config.toml
dataset = "histories of elementary cellular automata, time running down"
arch = "vit"
norm = "layernorm"
fused_qkv = false
parallel_block = false
expert_mlp_ratio = 0.5
positions = "learned"
residual_init = "zero_last"
optimizer = "soap"
beta2 = 0.95
shampoo_beta = 0.95
precondition_frequency = 50
lr_schedule = "linear"
warmup_steps = 2520
adamw_weight_decay_other_params = 0
Rows from block 3 of a small image classifier, named by matrix and row number. Rows with one number within an expert belong to one neuron, the router's apart. Each number is 128 + 32 x the weight over its row's rms, rounded and kept within 0 to 255. All counts start at 0. Numbers have three digits each.
After each expert's rows are labels from the 100 images, of 14976, where the router gives the expert most weight on average: "strongest on" is what is common among them. Only what is clearly more common there than usual is listed. The data: histories of elementary cellular automata, time running down. In brackets: how many of the 100, against the usual share in percent.
# router: router (model.blocks.3.mlp.router.weight, 8x384, trained with AdamW), inputs 77-153
# up: expert up (model.blocks.3.mlp.up, 8x192x384), inputs 77-153
# down: expert down (model.blocks.3.mlp.down, 8x384x192, transposed), outputs 77-153

# expert 3
router.3:166107171174151141103093106088094149081124144128166105105133070145084146131124118100142164124097142066148162162111107136118133117165102136127126120133148178114137114061123148156161093165155114161150164100206174078090082162141087188
up.0:174148106120119130102112149170136189121142136163125087175075126161114142139128121102145140159129136101101082098143080143137159171110083166045141083065110170137104143125203081067141151223172128072143088169120079157129132064125165091
down.0:085123132138162128120117165117112101164155139102108076068135104149152113136163117166151134158122136187099142128166126100068162176146146070212107168152088102218079115169161122154118123107156113101143084111097138171082145164095146167
up.1:187145156046138049131127136084105101140141122161154160168135130099155100122102089113089140147133083133117150188140213115063125100138101095191160167102147103107125176255166128096096103145117163139171155157096111084153126181110100092
down.1:129205136139148151152063053086133082065135141174151114057111189119084105080147132145144071123115101092124150133078138051116142128110165178143188162187016143143143116091132135107133166163162157165132119105125150111083119155144145090
up.2:150141099128157110161129152158054096100127175094123100158183111151072170108131115141072115117172124134135135131130160115123149106150185133121089088133170159079130184082130141116158181080120138131084072127156137117134177121150164137
down.2:119071129158052152123115216102182141125164179142150089140102129125127107104123135151113096104137193091084154124114132129080106143086127158086112099142108103077148125150160106101102145134161107086098110121126155157090068088125164104
up.3:203110138100110083099120119138155092158148120153138129112083089112108159132121121118095060124182153082173143063134144116127123164176085138178130123140134101156183121094163154137123147115099124136123071100156141146165130106141081091
down.3:150166112125146083141123128169113157144129138109153091105120130088128124100089155121148076133102143110099077127145141118115126036151105120089159107138114095087207118145109125096114148100154073151136106139100138080068160143109134137
strongest on: 000 turns on (100 vs 50.1)

# expert 6
router.6:147107117175079089129157063135082145197133132089157117104126142056128124104147096114089040099104153123101092145207169153108131115158162171072068207129080119072202096108129116074139169110185127115100174159117111136181126160129169131
up.0:135158138122179114156129103166153135105124086073095129088142162100146143093136083176115110098103149160143160149133132181086151105157143089150172122123148160140152193080102130163164156103115110170148140141135112150112193133094104125
down.0:132123114125139107116114166119154110117146123152123163126124183099140133144158134100120123138132133188130123104100168138094129135111111062108089116144130112120108092160137141093114167147176150118109145180093116069161139078144143191
up.1:087163154128112166150176111113125105113151130087119118086168107159133172109170130145102140113110113167094103111132140116128130150127162170168110153118120136122115054162140167090105173091128128149157117135108068099101152171172160120
down.1:114115137136047159144117156090029167080187198087172137106150149060117194125165129189167078145108108142138086148128116139144112127138084153130117162141154161127133123160141080120132101107097120193119163125166113120226168123162097151
up.2:180170159115107176198102103106135139129124087117080123193118168062112100092113157180197095117166157131117110131120136142126140090112156119132084083213105173070136143208161117048100131115132161141122154126081127109087096059118164172
down.2:133131156139116125104140156160112095207160128161113103150119132114151127132138141120141094099158112157139145187120086103060117208090165082122188110169206152166153183169077171152146166099123143110142164137164136119118217136060127079
up.3:068149117144174059117099089168163082114129070127205105178136122136113148118121120067161153195095136067136155109104097104114195159131090192133169088087070082149169157130084122100176176132144141145154162134128126160132096141109139138
down.3:132137062172220096150159186098155130172115093146100142156210118139177156161115069175124159077105173117110132155159140207133147168177114111120074121070148135081075090116168121164130142123143094125113123108099101119111123157129143135
strongest on: 000 turns on (100 vs 50.1); 100 turns on (88 vs 50.2); 001 turns on (83 vs 49.9); large cells (68 vs 39.9)

# expert 1
router.1:183108106175132157139126103113176146129122090176124191179179112178117092133125127152135163152122091161179130131070105146116092130177143120144167137064130130100112129113141185132135138085142095126162067120099102109151150162064118156
up.0:072125172149123104138101126153126099143107070162100096149189140091189113131140154099095168128132079182167098077070160149112200139126065089162185082146149118060118054076167090160141105151126124168187139123180147128083100101121118070
down.0:173102077150129131122149097130132102085151110142131154157121181115130138103070122115123107149137188138119150172139131129153105225140125115110135142140047174118103094112097099151131089068138059126087126095138113215136101160139132136
up.1:178134068115208097090210121149171072121106119140167114183138165115089170122124122179109169139148161151144113186156170121135130149158111142124128123142143133134127124111179086160108148109093080120095190126073179133120191157110147114
down.1:096068110169134127104123108121108123178159135086176071155122165122112109111172113156098147129110107170134116077092187164165085188046088195104111175150113136100111104136128169185093035094110139159099142173130115114139146138125149127
up.2:174141101181124101125119145093119122144130143142126130151151099104179086074144121162190080166105094115185176100110084144134148160123163130131151094158147102163111121149095147096108154111103143145144124134120116077184129069141093178
down.2:123118115138127201076102121102093195155133179122136088107089138104152155120128082091058180112148170151126097141147112113155116181192174143154055125141104167140084102160122039190115106167082177147139076133060095130105141150171164070
up.3:088148108153187111108092146115095120116061077155168122122092132123097143084136161077136142124125132133149120130161121142122131168104114177175094155060154120137084183116078131152106150072174170131085096137078126190185122119135094105
down.3:164147111145136205083115152142159163183175115192183217219133160222184122063148134154146081198033119136183142167105154117124104156089143141176157149179064131159082127135104146104149119157079103114150113192102104112151113126119157099
strongest on: 001 turns on (100 vs 49.9)

# expert 2
router.2:113142093121180155119107198087134155120100133074090111152146108112165186170144176079091125144105086080139155102109126075141108165119115115080140117177151108153149150107045112177099070154104130119166120146157135081102143072115192108
up.0:122157129095162148069143195217075153090178104104157109181122132174161116137148051097163110102113178184132184146129120142102082116129148124175151173118119114090052116144177151090172136138129117114123111126138056181127111151125084122
down.0:161149071150129154159120118075140138125098120124149124175144165143105168120132127113161157092098124134133104156075089151173128158091108111091108112135182133098067218140152148166129115121066148146156086168070092112154091145099151127
up.1:125114098110112111128105119180124129117124111148150120154132120152120169149071138105076157136137151113150099051112154157144134143163132179097157059060099189115180139097159136117165105134120117163127116187131061122125129100107231131
down.1:190101077180080128133092152203121136129141196117144176138150180121168145149112125112152136090159160121145136135176099168109185103179099117146101096133147111103082082136158164094134151092097182149113088165142133115067110158109123132
up.2:130061103153125139140132163122145133177090151119171164157162110169128087155158158113141073102173113130116182082093076095141098103149101082120104115158167149138128107191136116122066133121156124153042108105144125103055132112071168057
down.2:087129168170137145153123163067176123179091163109125092157096120136120117135152107197104132148171192155166121139141150106191085094119129106112063088130082125110130109116151182186067130130114140142108134154139158132115133178195102151
up.3:141131128174115157163137089131107158134094111125057139141128180100119123150164167138128106172161044103153150114140159088130133137152196196185073160141155153124157113132140138146133097085144135133142132148147154130131187168119140100
down.3:127197113070133119103108141148156152117139099119132130155157139096149108128100085141136205135107143099159105131102137144040134182125186111124103089094065105147168189123131165104156131135143180103170122172144159133101142118177178139
strongest on: 111 turns on (100 vs 50); 110 turns on (100 vs 50.3); 011 turns on (100 vs 51.1); dense start (97 vs 28.9)

# expert 7
router.7:126169122081175122061120145163087130137210186057115109162075112117138098110168098152109137114168151131063089087132116077125114137080063164155090081173105143174120124155101076090151130117113136133120163127084141143065136128175109114
up.0:181109019113096088158134136151108159059137148070132116139113147133165137121180167111132108163132139120151129097087146102122111125141098149085115164114114112142131150138125125130080119116145221155119162152123159134118233088088079073
down.0:149155094165106168101107105114123166142150104157123120119148152091086119145188146137113063103135108157146133157123117153115115139151151183146093162177144099150145067098129125062155142033089125080173117143106109129180159168215157119
up.1:184126069112131126130135112149139157150096113179179132101130104109164090164133070119146102098085133135092157120094123131110158188102168173145097113097081107122085142094091123119196162166122155086142140093174128113103101091148150133
down.1:146121099104071100184099108089125115183121172110202114123093157125154098111159130108179112099160159122088208149143094105112079139139132135079132121132132142149133067153109045118084162161068195158125093194135111124074109151125150115
up.2:138173097124142094059089122190132111120121118189114124152096132101095144119075142158142116097139188113119132181133182112141163129091158144188110150185104098102087111144078158155111143072121159114136175110142132067139150151166050185
down.2:112176111097126099158129126204143153147126120088155124103137094135095122105107150137184082065129176167120135159118137086122076084079122136150120142107062101133104118113111152115175109111090136082101144202158148098116191149132106062
up.3:043152128086163092162092114148113134135159130079145064090057148144125126060104171158150085123115107134071120090154088173186156140126129140134121163152120090050103149069081134144094132115099084133164101156122171128170088095167184113
down.3:117123138113140126082173142140133079140057101102125141134165161131155167153167179082162119107131091112127063105096168127105164119079110106151174119153125131147148118074093151125081125143193152109115181067116161077082106085160094099
strongest on: 111 turns on (100 vs 50); 110 turns on (100 vs 50.3); dense start (79 vs 28.9); 100 turns on (78 vs 50.2)

# expert 5
router.5:105170157084140087146137123192151121178174094132115070174091137149113186095060097166112171127138144129080147113143132148158154078057175120153077076125136106122069169149114105107112163093111117079119134142091135195117141137138165113
up.0:101131131120111140151100135124139187090196125153104148170163117118073149095117077139093099138103141134061176119115184176093115100155049190090094131084158178123142132104132102117091136122116180083133109147117152121097138194114148107
down.0:131175109153102147127152172118042151122122078139157160096134112103119093157201121171144185174131144122176114154160102108118156158177172126164134131102126073088146107119114158166143151095108074124139116168161121104143140130044114123
up.1:156106088128113098103105186156105151130123131116104118133126076166083076159120101101148140097136123140208048124128114124118153122147191150086167064079061095081139127168148078147071127143175110133187105194121099181096117155088133131
down.1:111125128149181108128102126102195101121130117132110035120205177139168107154111110158149058104105116115094134106136117172166158087179115084122049107116166123134087082129168151065182107107116095081140155098130110099138109101151148083
up.2:136168155159139155154131125101079121086142080174162169138061099101123086185054143063112100107154132119179136110112157115119165121123131171074135136098167160151109180091133099161174094146111139124209122146112097143118103074059061082
down.2:149101150080105103118114140113153086142149168147127131182174200107096135084128090176095088156169145074113141130139116133169123159115165097114139127094154129146168153129112070108163145109159122088164144121110152152130138111092139156
up.3:079100139129180139146097157160064077115077089105128132123133154116055117100115102110123137153226134171131138100072172134117091127149100144141114125069179101106105122071179061131145084122125081138126112150187176144104123109092164160
down.3:170146103116120112100116110117177132105084171171117139151146166113098113118083124153114128201153152135096157148122155178147193182144164159141109120156113220125136205135168215183121143104140121113172102153180100131126146146175110124
strongest on: 100 turns on (98 vs 50.2)

# expert 0
router.0:095120091182111101160139175095156090106098138139132149112130143112087120144104122138175129132133168137166114153079067125172143097099154117152125093086090073091103163175108103156116116176121182128098108118119139105141138081124090098
up.0:126098098173096126178137059139146129116121105152083120069093120131154105093149086128136178117108121130094130153100150181089127137136095161168097124123091148118159168104140166057161148115053103154130087152143158117112115122154095169
down.0:137048114155136173103086093112166087163133169180132116106132148113146162105150181059112172218125161120141135089134129202146188168145206148115129119106152156088149189140059135118114109146079175138109124100096119125110128134114104060
up.1:191176108110144072142110074172128122105130130091165127149123126146081098126145091102104119094123086113108110149093152122157158114131116166115161115110163135108128070114062134155118124080116115122135134100141102135084175114138122119
down.1:044112130180130136160094100189101133120124109133071130125170118108132085109103138145081080194147105125145152090149087134116103099131082147147123107152106116186147158129166103099111090195098082142094158145163162083146146136071174112
up.2:140155126084146166159117081145246174122188165161181134166113084146125174175088127148119179082194127134161120125147138088124113074116142170131122156157136141099102078123123145087116153109096137113086132111139159104131118060139160190
down.2:140113156130101119119113052145087108159058113133116134126120173079112156146127096104126101083152101121160104129114105115126119112240120148065053117128150178081117151106156134135101141065110106091167106146177132091138105108131116163
up.3:151122094164102159075113130140112150155151140061125133123158106063144102138158100102151115112124181166166114128159079143100145117130145123186162108112188117150133174079111110140170127096116040090069107132109098096132139144209207201
down.3:129090188173083169140064153121116140031136163152116141119179153149132143127082090189123097141166100142114150141103132191104148140169182097145131135117109122111103136141176063167186165072170100094194207111161152133104126130112146140
strongest on: sparse start (95 vs 29.2)

# expert 4
router.4:164123095116105134147060161158127086103096098185082109088079170139165122159111162123121167133143087183206147163161132142115162140137134065139192209115164160088157127131146159128131136084126100075155086148163085114183112098103093108
up.0:049166148138063139117088137135104096132127076093103054119132136194132109137126168115154143088200075136115150152114103150158096173129103138093114143086129172131127156082106121140189109188087139124105108089213168152144121134122118123
down.0:170091146115182114146080156216191051091133105115110154142154136097103172130135136114105121217120175155112077151172125154114128081122152124157113093150154088169106140097179093189141110129115138138135119120155122151082043171026122093
up.1:091163145154115133167098139188131140111088098139121127133062088116131121118173143120111139111090130089141106124089146142087162137183112184128182099164101175146175150108145113072158119188091119129175128089086080129170117149130109075
down.1:133115099154074138151143152106192100129151153117102127147191109130114088138131119150126103187150140127110097041056159133122157092131127123075132129156152129132132133180120132092097077054170188168103162173136109088069085137161111156
up.2:131132162197185125127147116173110139064138122175178145084152121148115124126158116093157120126111124118131162138140159155119099085108123148091098165031101142088138098127092160074106109129129122159187124087143148101163177133076080136
down.2:128111177110118140151139144118107101134157160147096126127126127096135117171107147138141130150154187121096119097157080112179179109182099120098176093158111127087194117154125150123129141154120146138095101097120182126128125111106153112
up.3:156100141061095135114109109105111145112155126093122119158130115186165182086181131169077034116168130102152090063162156096093065119081163072108118169133078186118153094161162164031187136137112135106202132116107041117143069148133111153
down.3:117144100130073133110176182149122152131097108097091176075152183125105152133104126098123093057099124117084137174201127158058155182107114163049103169142116127136109129117145153112102094142128150107080085152160178082078099143175102129
strongest on: 111 turns on (100 vs 50); 011 turns on (100 vs 51.1); 001 turns on (79 vs 49.9); dense start (75 vs 28.9)